Weights of a small text-conditioned image diffusion model: 7.89M parameters.
Rows from block 2 of the denoiser of a small text-conditioned image diffusion model, named by matrix and row number. Rows with one number belong to one channel. Each number is 128 + 32 x the weight over its row's rms, rounded and kept within 0 to 255. All counts start at 0. Numbers have three digits each. After the name is the row's rms in percent of the matrix's.
After each channel's rows are labels from the 100 images, of 14976 (inputs lightly noised), where the channel reaches its highest value: "lies over" is the class under the peak. Only what is clearly more common there than usual is listed. The data: rendered made-up planets. In brackets: how many of the 100.
# convs0: first 3x3 conv (model.enc.2.0.convs.0.weight, 96x96x3x3, each kernel summed), inputs 0-95
# convs1: second 3x3 conv (model.enc.2.0.convs.1.weight, 96x96x3x3, transposed, each kernel summed), outputs 0-95

convs0.82 092:112117089130091119155150144133114121163092115146139123105150103115076101133107149118105065133094174126177192137137125127040073180201131081082098133133170096163167204161156162179132161094120111166153111100136156101109160164146133125131117142159157169139055113177108097116097097139077136120
convs1.82 089:083196103146079078141144099144091153095186127123128089143149104138132118103152127102130156126150109152099042130151136161214186155091123120121140135132138150177126066101088195112125145146170169103160115141117133142172119106141113079120079097114094081112152136086172148111092091137207131100
lies over: ring (47)

convs0.43 071:100108150110102084118101060070095127145165064126116110142116084094149085161142123111077094155172186150153149105084168092077097152152119124155101151093144107172152133159168148140187109144137154176123163096125147085130108148085123133125110183150134206117151186179094131156190116144095117100
convs1.43 077:146153093168111184170118154189116142142121133140161183134174104154158122151139115149168147131084082141119139141145182149172144144115171149123146148121150149155120047158163167089136133088126149151081077106140150140126101088122235091074117071168163119104129101170127194108130144160082104124
lies over: ring (29)

convs0.73 104:157110066140119124158133140065052101165148138125115106063129150115140170134129068117066139135128143122115151109144126184156097165159135053096124104166164119102069160142119078123145129091140132104132152101065144181099147168126103107126068178127144065154113151114136177199161135142105137167
convs1.73 091:101111188043134038132092105128199107087138139084122109130145160142161091141133160104096082106171114158107135127108107118109132125103139116165121165151128134167165121175067149149136104164050097133145099161170099093133106141055140091100139145156128181068113121140149110108109107129191120097
lies over: moon (27)

convs0.89 105:072139161194153164210145160185192155132144137092080123114178146116143121126140095119094132147074138114153140097149145130137066157107137074089095120128194112110162146154160089142133140132135148165157127095158185137129134133153114124141149162151106160092074118176092091119088070114051094110
convs1.89 106:137178084089114051088110127067052134125122133160117121141081111084106136133104067177082111113168137111152118092112136129114117098095150170141146141151161185152127202159151193126158106137100125127119162156106124111143082127124146117107115081093185151137154091087083111088091148124212106119
lies over: ring (27)

convs0.10 100:079085115107127104164113127135129134169102163122120130185172126136167175121117154078164140165103133137201110067135132096136101196128087101079108116076125118149111188069056128126144113105166116135143109083084158203122148109089096085145127147138184182142134138089120135179143145153135182120
convs1.10 077:170118104117123238093225132151084169113167150136109104151105163160166092172138040129118153156141137134099198135122098135152118101127121160161127115120107142114117128179184100145078137120168128157131150124153091095147196162158132141075098115118101135111097141102153118119077143124101091167
lies over: planet (96)

convs0.75 112:142099153125098105186092140154190148155113095143121129157158133105168121121127137029119139188158143184141106084117108053142118168087161140092133151181166169164149159118089165126141162126062090097153142130149078140161138036114131089134133167108115155178124173111129140092136108132115151105
convs1.75 111:185122158123165171168202141173098176122172132154137151132142117184118121095129174156232112097098117120172103177148106118141163100132090184157124094086140088138132076117116151143150136138172130154124146112108125111088119143175164169110128091192142100122121114161175109190165138180166140110
lies over: planet (66)

convs0.87 122:084163131141115101143096079060153092186082154148067135145216144154100098162112075142161137104144113124183140131164128125136108146200168120098112151138165116138150129167118133133187137145094138131126185115123190109121169137128142109139129154121181183097083104143122119074119055119068157112
convs1.87 114:192071103096145133104182153130174132100155089135152121090056102104100171117156135102068094165094116110078154110138164134078090141105101159130104140169108141100061161139069149151101108101124108103112172122126113117068072093144138167082096104100068106123102138154062093098121156137166125127
lies over: ring (31)

convs0.52 120:090129136175123129147122128129116102150117137161128115109172091113121141102144148154155122081158147149171095088137117091162080147142116084103092136157207149200199189138180156171140153117097103119168164067136199125105106086097120105141139166128108183135144118128105080122093167158133035117
convs1.52 100:089160093165104139148137087072097163158133098106123167102097113135083111113149153137057176204135107060145119168120137154129171188105137159106150133172074190129102114153124177080160105115149156131134131123115097200140104127130141093117121095144179132167142066176169153144143170130125191130
lies over: ring (87)

convs0.59 119:076187148124143082171154133097130053134147160116130130148146150107113141186154136108129163131153175123205117116139122142100114159115125110106094164155181190191193127101143146036164144139082159124099128085112100124131107154121122137150123112146168132050155143153071114111157162145147081169
convs1.59 118:190125134156156193118154131175104115146134124123141159134111130178141148055081131147115125137106090124056117142124129115150118091093111110143135067162100138133067136197156093134103115101169122123168130147169180113127059112150150174056126152093076086144086101093195124164090120139104153095
lies over: ring (79)

convs0.12 083:101110145122097115194203133137141110153144138107089164140204181092110103116106112110172199106136148149149126098144153113134109152158202089117109172096157159150114165163068127099176090121113147085152103096130132141173142164111111151123122137159171198144088100122101105121157085106107147045
convs1.12 067:140132130133139175133036107095115150123065166162109105167135105128180144160167054076047162174117106152102113139174169178141117123177101134096152110144110098133073053105113154123148122124118140124193153111134174114137116115123100154210123106074102129111138124118094158124095142123147118166
lies over: planet (93)

convs0.85 103:130134155152098110203133126096170094109185068100110112079151147106135078131100140130115158123097178079146043102138101113150132198141152168096118123076155170123138213117162170153112079169153125147140186087116144154132117095127119091156146116166137168153139142116067066151127145115108138115
convs1.85 090:091134107117081205112171160142150136126117162115166154147134148152125138107154033080171134135101122155128174102147168152155124120018131132160172164125107110149148127209143087092157148125071140162106180134145145123144126144136149154086058171125103119127112098102123121062148090153139127138
lies over: ring (43)

convs0.58 096:183102142132144147118102137131127161104110102137176140098074062136072127117171173190075061127141075096098122100104116110081173125146092177130142167112138145104128088122139146083107135099154086112153147140127136124096152140135121072122237195136146140122180079114168104139170135082124147127
convs1.58 106:119134143156112143090141152085106079164130180167111115139110164197129130107115083102156179164103148157139101131155142145178137109129197133167090088190116140132177167201153100181163131170135153159165170129144187092190152127136177107142112142135162184172076145108116149160121117128135186127
lies over: planet (77)

convs0.81 101:125128099122106040124104124047129069154112127115136154129101116179154152154132158082198136138138150149162165102147104096118132133141136146108105107088142068127147158173050162150117127145089089153136138178180099062151173103159157086184164166109131127098121118137165071152120177114151120093
convs1.81 107:095089125112116173169159134109131122161135143151099149175132133074115119120087063116021099113070119098149111115099153125158075147125135095158130119137086165142109091101097111130133103104149128082081067131134165168148046145076114103130108052162141157137114132129084184134158111137070101137
lies over: planet (64)

convs0.44 101:205149086144087070114076088128147123114092123121051108165129130139098090115147025147158144143080122164119124134099098096137081101129113124157094055149098109105099081135196086173147132099150119083113111133119115138148138179137128134072113089111152149108116116161137151120091130131069163088
convs1.44 109:109113133119132097112117112084124123094106122147134152093138165106084153176159191057139176157115163080133139194107101107123147145157171152075197181083076179160174111121076105107123123127112128183140077114146124107111164119123125137150143147190087129122097145119140092101163125135226167140
lies over: moon (29)

convs0.29 091:076106092078112048124094115146112094123114092109114139137129124156061100115119174150150124125127102111115173143124133136103188161193206156127151116077205108146115123171051134139113140190122126150157133153132089093114125126064165098163154110161106152113170115107170134086175140138149174097
convs1.29 087:138177156151114149122189129096127069099101112095102148129135137120137113159088067144071139198106085147140111167082161083151108095106122158103114110140041100081133154094218089147160053126069140115132102115108133125141188110121130159094129124111165139123119174153114101134079097137089161127
lies over: planet (92)

convs0.54 101:178090079160129166174140161139128152142124138169176123068107149121072170091179166133131086122129091101082166111162084111165139175107134090061099139101114091109107103098098092136143135078106145112112170066064172158096116151159132100111152171165143092114157134078142184165124109156144092146
convs1.54 086:096142128096171163135104137111154089169146114106108130139065128186124079154104120192085169155124167104194105139100132125122147095127098060162128097089118143127154145146130092143149096106140071155158106095137082103186186120112128087203139190174133158160057104131145097140121119113127163074
lies over: planet (72)

convs0.95 099:186152131119184040141167137115076063121111162075103117150132181165127152094102066087122145175101091155145139116128153160156144183080123134131092082153119150115115119159094125093107106122119121144086139159105105102142140117152166142176105175091164160183097145115129131088122085133043172134
convs1.95 118:122071127131117135155120066129255103119166084131117169125098117093088085114153112147163111070162165109167136074123086105098095089166083158112185156099154120130145165112071145160144138149117119125162165132141078100142108099154126167127153104129112125147145103119107098086069136152124084078
lies over: planet (100)